{
  "model": "contrastive image-text model",
  "dataset": "rendered rooms with furniture",
  "train_examples": 36250,
  "tokenizer": "char",
  "vocab_size": 28,
  "embed_dim": 128,
  "encoder_norm": "layernorm",
  "encoder_num_experts": 4,
  "encoder_moe_every": 2,
  "encoder_expert_mlp_ratio": 0.5,
  "encoder_experts_per_token": 2,
  "text_encoder_layers": 8,
  "text_encoder_bias": "all",
  "momentum": 0.98,
  "lr_schedule": "linear"
}
Rows from block 4 of the text encoder, named by matrix and row number. Rows with one number belong to one neuron. Each number is 200 + 40 x the weight over its row's rms, rounded and kept within 0 to 999. All counts start at 0. After the name is the row's rms in percent of the matrix's.
# fc1: MLP up (text_encoder.blocks.4.mlp.fc1.weight, 1152x192), inputs 64-127
# fc2: MLP down (text_encoder.blocks.4.mlp.fc2.weight, 192x1152, transposed), outputs 64-127
fc1.605,053,99,242,221,203,163,205,164,239,173,204,174,280,209,187,197,213,209,252,122,71,200,209,166,164,137,240,218,120,198,190,236,200,208,185,176,179,184,239,216,217,141,207,192,178,238,205,212,168,145,164,147,235,200,100,251,218,198,205,247,168,132,238,195,223
fc2.605,049,267,200,246,162,213,193,172,163,239,175,206,235,215,175,163,190,243,124,236,209,230,228,263,210,218,69,164,224,207,198,172,171,199,136,203,181,201,240,225,231,213,234,189,263,229,228,244,148,226,215,178,224,220,274,103,210,211,174,185,175,215,169,194,207
fc1.606,082,99,206,204,159,195,197,191,241,174,237,172,205,193,148,215,293,283,192,257,239,184,161,187,181,169,215,249,225,174,175,266,154,135,237,142,250,154,179,242,257,193,225,185,187,155,262,172,162,192,289,193,160,195,185,168,176,183,149,216,183,183,88,194,236
fc2.606,075,215,327,161,209,168,181,206,131,204,257,252,184,243,235,142,195,160,159,192,197,166,222,255,229,216,229,146,206,269,180,212,152,249,146,241,168,204,152,234,188,253,132,224,194,223,263,97,181,121,117,255,191,283,176,240,112,241,258,236,236,241,184,191,202
fc1.607,113,211,184,217,126,248,233,165,217,270,210,260,215,221,200,215,155,175,252,181,226,193,230,250,228,158,189,180,236,222,162,226,289,179,267,197,205,179,196,174,101,243,154,201,221,112,144,225,163,196,151,168,218,215,145,189,168,243,215,231,222,184,152,154,195
fc2.607,114,185,232,179,225,245,210,203,221,187,149,238,219,199,143,194,246,222,216,246,249,256,255,217,150,133,156,156,204,213,228,151,179,107,173,201,131,159,142,190,183,126,208,203,212,191,213,213,213,168,143,253,209,226,209,201,246,227,139,120,226,205,186,240,188
fc1.608,118,240,224,209,284,146,286,135,216,192,188,151,137,124,205,188,219,213,200,119,191,202,206,196,268,190,145,164,285,125,208,209,233,141,186,223,188,190,209,244,243,202,175,234,229,289,202,243,234,215,184,150,151,160,189,170,244,254,288,188,269,216,169,184,101
fc2.608,108,168,173,223,194,214,146,217,203,208,185,220,170,211,262,177,298,147,247,224,211,217,187,143,194,221,200,176,256,202,198,191,103,247,145,199,192,139,235,171,160,126,227,186,168,189,160,213,159,214,237,165,161,154,212,182,205,200,228,180,172,279,167,253,228
fc1.609,081,225,233,200,194,212,205,204,207,169,283,165,198,122,180,249,221,211,211,249,256,148,152,203,278,167,146,220,185,291,202,170,267,197,208,162,209,210,140,238,175,125,259,177,195,183,180,177,238,258,264,232,196,251,188,226,157,249,196,218,169,197,208,146,197
fc2.609,071,199,168,209,215,157,175,151,228,225,244,230,145,292,186,225,208,153,230,166,158,187,176,161,201,148,234,222,229,99,183,229,172,153,219,256,174,160,187,231,187,249,197,219,195,256,226,222,240,179,165,276,169,135,205,180,184,174,225,246,148,173,140,264,181
fc1.610,117,169,231,138,229,232,265,188,192,164,205,213,143,124,301,204,121,199,213,212,148,244,189,183,270,240,200,212,215,221,186,196,121,221,189,207,281,187,212,220,213,206,245,144,181,193,159,140,166,188,173,193,176,171,128,259,152,152,212,241,179,262,208,154,202
fc2.610,124,241,190,243,249,180,150,254,157,188,158,285,289,188,163,206,197,207,92,216,208,198,263,214,287,178,239,166,189,256,177,123,173,219,159,185,129,195,225,182,257,217,277,134,175,221,206,201,219,258,129,169,210,159,247,195,258,172,148,203,194,228,233,211,151
fc1.611,092,199,229,252,238,221,219,229,206,227,182,169,244,157,204,192,189,269,202,169,261,172,193,226,175,165,252,224,233,146,308,189,200,182,209,258,196,176,147,135,232,217,236,242,263,146,208,171,264,223,130,145,225,203,147,180,182,208,119,199,224,159,184,249,235
fc2.611,093,199,172,247,209,229,190,215,213,134,139,223,167,265,168,243,297,223,182,198,192,268,168,171,235,123,247,183,227,269,206,205,197,255,141,189,162,211,253,172,246,146,215,223,210,221,211,93,259,201,165,179,232,225,280,206,219,191,237,145,195,211,128,219,198
fc1.612,111,252,182,205,208,178,302,176,206,181,237,202,219,153,140,164,206,179,211,163,124,264,207,161,176,216,198,133,260,209,192,190,265,151,170,155,266,141,237,222,244,188,264,203,225,266,161,281,211,151,201,188,186,285,236,213,139,194,200,143,193,253,228,221,182
fc2.612,081,220,211,175,164,229,254,271,250,228,187,145,250,187,257,219,178,191,148,227,244,218,115,161,194,166,201,202,202,189,233,136,189,185,283,271,157,226,188,176,251,190,190,139,260,153,229,275,216,280,159,266,165,183,190,116,218,204,232,230,183,132,166,195,277
fc1.613,055,240,169,176,243,167,284,179,186,151,255,236,220,157,196,240,200,152,202,187,204,225,216,216,214,170,147,215,223,259,204,213,196,282,252,165,204,192,167,165,195,146,210,231,221,194,151,242,164,236,202,162,138,146,288,251,224,166,207,153,196,173,164,195,194
fc2.613,053,180,245,211,215,178,175,208,226,159,206,214,155,238,181,169,168,285,224,210,158,134,146,202,151,231,222,139,243,230,151,273,212,95,196,256,201,184,231,195,228,228,269,172,176,201,202,204,169,162,218,186,211,238,189,171,214,238,252,111,184,183,214,190,245
fc1.614,115,178,230,155,222,135,217,249,212,162,235,218,231,213,213,193,255,244,200,128,204,207,242,255,140,115,232,267,217,159,209,191,265,184,253,111,227,250,229,173,214,179,231,177,170,151,113,195,194,218,185,258,211,279,284,229,145,266,169,149,210,164,254,211,201
fc2.614,106,202,251,141,215,164,248,182,139,256,210,166,184,217,186,253,242,170,167,202,197,180,210,171,185,264,145,156,152,148,208,267,259,171,254,147,159,187,198,248,197,194,193,133,242,240,223,292,247,144,197,183,200,245,202,188,174,116,211,203,197,145,282,198,206
fc1.615,088,208,235,294,154,176,292,205,211,239,174,236,164,214,230,258,223,187,192,136,195,191,203,213,186,188,160,294,203,179,181,177,208,169,188,184,273,184,175,211,133,262,265,158,250,170,171,193,222,173,237,124,188,282,238,223,211,228,230,272,204,218,235,209,200
fc2.615,085,200,204,208,144,136,217,174,184,274,175,227,200,226,157,207,214,200,183,177,201,160,124,186,216,161,204,239,156,178,173,101,268,122,139,141,203,193,260,195,196,190,237,256,216,185,232,247,234,267,103,162,206,175,182,210,213,229,117,222,227,180,179,160,227
fc1.616,126,216,160,221,157,157,130,209,215,152,235,189,236,189,210,147,138,183,181,176,262,151,198,168,236,327,167,227,228,203,191,199,226,202,148,201,191,223,190,230,209,161,195,122,230,158,187,220,212,177,277,121,210,197,231,193,223,158,191,198,254,292,182,202,121
fc2.616,117,180,154,201,206,179,271,168,168,160,235,176,222,208,192,200,187,241,215,170,246,164,231,137,227,223,216,216,202,230,213,213,288,194,177,212,261,233,181,295,159,216,96,198,141,235,196,193,212,256,165,195,229,223,130,211,182,178,233,226,207,177,216,213,265
fc1.617,094,257,175,271,176,205,191,236,207,104,97,281,144,205,152,187,210,180,162,226,191,146,193,243,194,159,209,251,160,241,270,209,207,215,214,235,193,153,185,293,260,263,240,179,151,161,234,210,233,194,208,204,272,127,161,198,191,244,138,265,208,182,140,195,196
fc2.617,094,224,222,186,190,183,169,224,260,160,183,169,185,195,152,220,252,231,229,159,219,229,202,235,233,209,265,191,215,200,148,219,260,180,200,131,225,263,200,183,183,241,164,273,209,245,174,175,200,136,121,199,191,167,199,247,186,212,166,178,159,197,128,257,175
fc1.618,125,190,263,178,226,242,108,182,156,258,208,271,208,106,284,212,201,203,150,209,235,229,216,201,200,239,250,227,186,249,242,199,225,186,188,196,262,230,194,209,117,145,170,168,240,204,215,234,158,159,150,184,229,257,167,173,195,167,229,174,237,199,188,168,204
fc2.618,126,167,187,233,174,193,217,208,174,197,217,226,175,228,199,169,168,178,278,197,241,153,180,212,130,187,156,166,223,224,245,165,192,185,194,305,204,189,248,192,258,193,164,157,206,245,211,164,163,181,205,234,209,234,221,206,273,157,183,126,178,142,227,264,234
fc1.619,082,268,195,172,167,207,211,224,228,162,191,102,155,210,188,238,80,186,202,249,161,245,277,254,215,161,123,192,154,193,194,216,242,195,291,211,196,131,265,164,228,231,200,201,133,133,250,218,165,216,150,104,162,147,224,190,219,193,179,285,211,134,214,214,192
fc2.619,085,198,188,196,170,200,236,281,199,215,196,171,219,232,202,161,183,185,200,229,194,191,221,179,185,239,180,194,234,218,89,217,154,168,158,187,197,167,241,155,169,193,178,118,246,211,226,166,209,209,215,277,174,206,255,198,223,206,159,232,169,146,172,216,249
fc1.620,111,295,219,215,213,136,181,226,260,204,175,189,252,98,236,146,202,145,193,225,280,281,166,172,201,269,170,224,243,174,192,226,293,180,167,228,184,166,264,237,190,185,239,210,199,197,215,205,160,152,221,162,162,191,222,158,164,154,233,263,244,262,191,196,184
fc2.620,106,229,191,203,96,198,134,214,196,229,225,224,240,223,235,275,227,254,266,219,222,177,219,221,212,167,150,245,262,221,252,167,246,279,220,157,250,208,200,137,159,172,194,138,178,168,198,191,216,202,159,238,209,202,194,209,165,222,122,193,174,228,217,116,239
fc1.621,097,205,206,244,238,128,200,157,285,213,195,163,170,220,208,206,170,171,157,242,225,154,107,159,201,215,263,231,216,167,243,307,184,266,163,268,166,126,219,177,254,161,279,185,199,250,138,286,208,213,139,178,148,195,135,241,190,210,189,194,215,220,176,218,192
fc2.621,099,229,218,109,256,257,207,162,164,249,156,225,181,147,281,229,235,183,231,221,148,266,237,267,227,215,150,163,162,167,184,185,165,213,246,156,192,231,221,207,247,217,226,180,254,163,202,214,156,214,206,226,209,222,211,195,131,200,203,209,181,117,198,186,171
fc1.622,057,172,269,196,250,241,204,188,149,185,212,141,214,168,127,175,226,242,248,200,205,134,209,201,224,170,144,215,180,216,200,195,204,210,139,242,191,246,180,232,185,164,234,176,227,261,243,258,180,181,230,234,181,210,247,127,269,219,192,172,203,207,223,212,104
fc2.622,051,242,164,153,195,227,211,133,210,125,281,237,200,223,234,309,279,184,178,204,236,198,176,201,172,198,221,143,240,260,162,266,205,219,217,154,233,219,175,237,152,162,151,204,215,149,262,208,235,215,243,235,283,197,195,217,225,183,146,253,146,229,220,237,244
fc1.623,129,187,193,262,178,227,266,237,194,170,179,236,184,105,200,127,221,240,207,161,277,198,271,122,119,227,189,219,144,183,160,196,222,146,185,108,98,209,249,167,242,258,239,233,155,194,185,206,229,235,244,180,250,184,217,196,205,232,167,189,253,243,223,171,297
fc2.623,112,168,184,204,204,176,245,160,250,269,164,228,242,171,210,229,187,192,239,234,236,154,233,289,202,230,188,206,147,153,102,255,178,174,315,151,238,222,146,241,174,196,191,163,199,224,223,243,228,208,150,175,188,278,255,192,139,217,246,186,139,127,253,184,217
fc1.624,095,155,177,183,142,138,261,209,112,217,225,219,206,212,201,197,104,237,237,199,226,154,191,122,229,274,159,249,197,184,251,155,223,158,239,204,255,200,227,181,211,147,264,196,267,258,203,241,164,196,270,190,209,267,226,121,266,272,174,206,196,159,237,160,242
fc2.624,093,192,205,189,156,210,187,158,196,165,193,161,170,262,205,130,192,141,280,173,257,162,225,227,111,190,201,304,172,254,278,148,176,125,222,192,168,160,241,262,149,248,246,199,219,143,190,273,191,217,212,149,217,180,183,189,193,201,165,177,182,214,193,237,197
fc1.625,102,138,276,171,179,219,212,232,232,202,190,211,183,206,222,236,333,268,224,253,223,221,265,205,210,222,279,117,206,272,162,205,219,135,168,235,201,162,222,191,205,225,245,252,126,208,165,155,165,196,291,180,171,174,162,225,128,163,230,188,166,201,157,164,256
fc2.625,102,195,172,223,259,204,137,269,157,150,181,199,227,178,296,144,239,138,232,238,223,212,137,212,179,189,154,170,225,183,271,149,166,261,246,227,243,220,159,202,209,255,171,251,184,133,295,240,175,133,178,205,241,193,144,187,140,214,194,167,202,218,178,248,224
fc1.626,079,151,144,208,264,227,209,198,223,172,183,213,179,227,218,201,166,241,216,134,154,234,183,153,167,279,175,210,172,247,185,237,203,231,125,238,209,153,252,264,253,193,175,125,271,213,175,120,184,91,185,252,200,197,168,183,168,191,205,278,128,147,207,208,152
fc2.626,091,206,179,216,205,193,170,226,183,283,222,160,219,160,176,239,227,151,115,261,206,231,216,218,199,168,206,255,224,226,185,92,227,155,147,187,155,129,206,236,221,194,212,190,176,269,219,181,268,256,150,151,245,207,229,182,265,211,163,194,178,235,208,244,167
fc1.627,113,200,216,246,117,216,244,206,197,198,266,163,198,170,182,202,211,158,178,272,274,244,149,230,197,177,196,164,170,208,223,164,211,225,148,218,235,227,212,235,227,167,87,95,207,188,214,230,157,179,266,131,233,172,257,222,218,199,282,154,319,219,196,157,113
fc2.627,112,268,192,210,266,180,160,249,177,166,190,220,160,232,220,163,190,245,197,196,153,187,275,135,215,180,177,209,249,216,221,172,225,180,155,184,152,149,162,168,260,186,199,124,235,243,202,196,175,194,212,174,213,129,179,203,211,156,116,248,194,217,196,219,241
fc1.628,092,226,201,129,232,159,186,213,181,168,209,142,197,171,259,152,221,236,278,144,195,159,201,253,259,228,180,233,263,213,296,242,155,214,235,208,256,76,272,211,219,240,242,150,250,206,252,241,186,191,198,223,191,145,127,180,278,86,92,200,206,183,194,159,226
fc2.628,097,159,179,223,211,217,166,197,223,208,171,233,229,230,209,178,242,159,151,215,190,193,159,173,159,201,240,245,221,124,222,198,126,158,245,170,144,170,208,190,191,214,121,208,166,147,234,225,218,256,164,251,198,189,133,208,205,196,183,224,212,249,226,214,201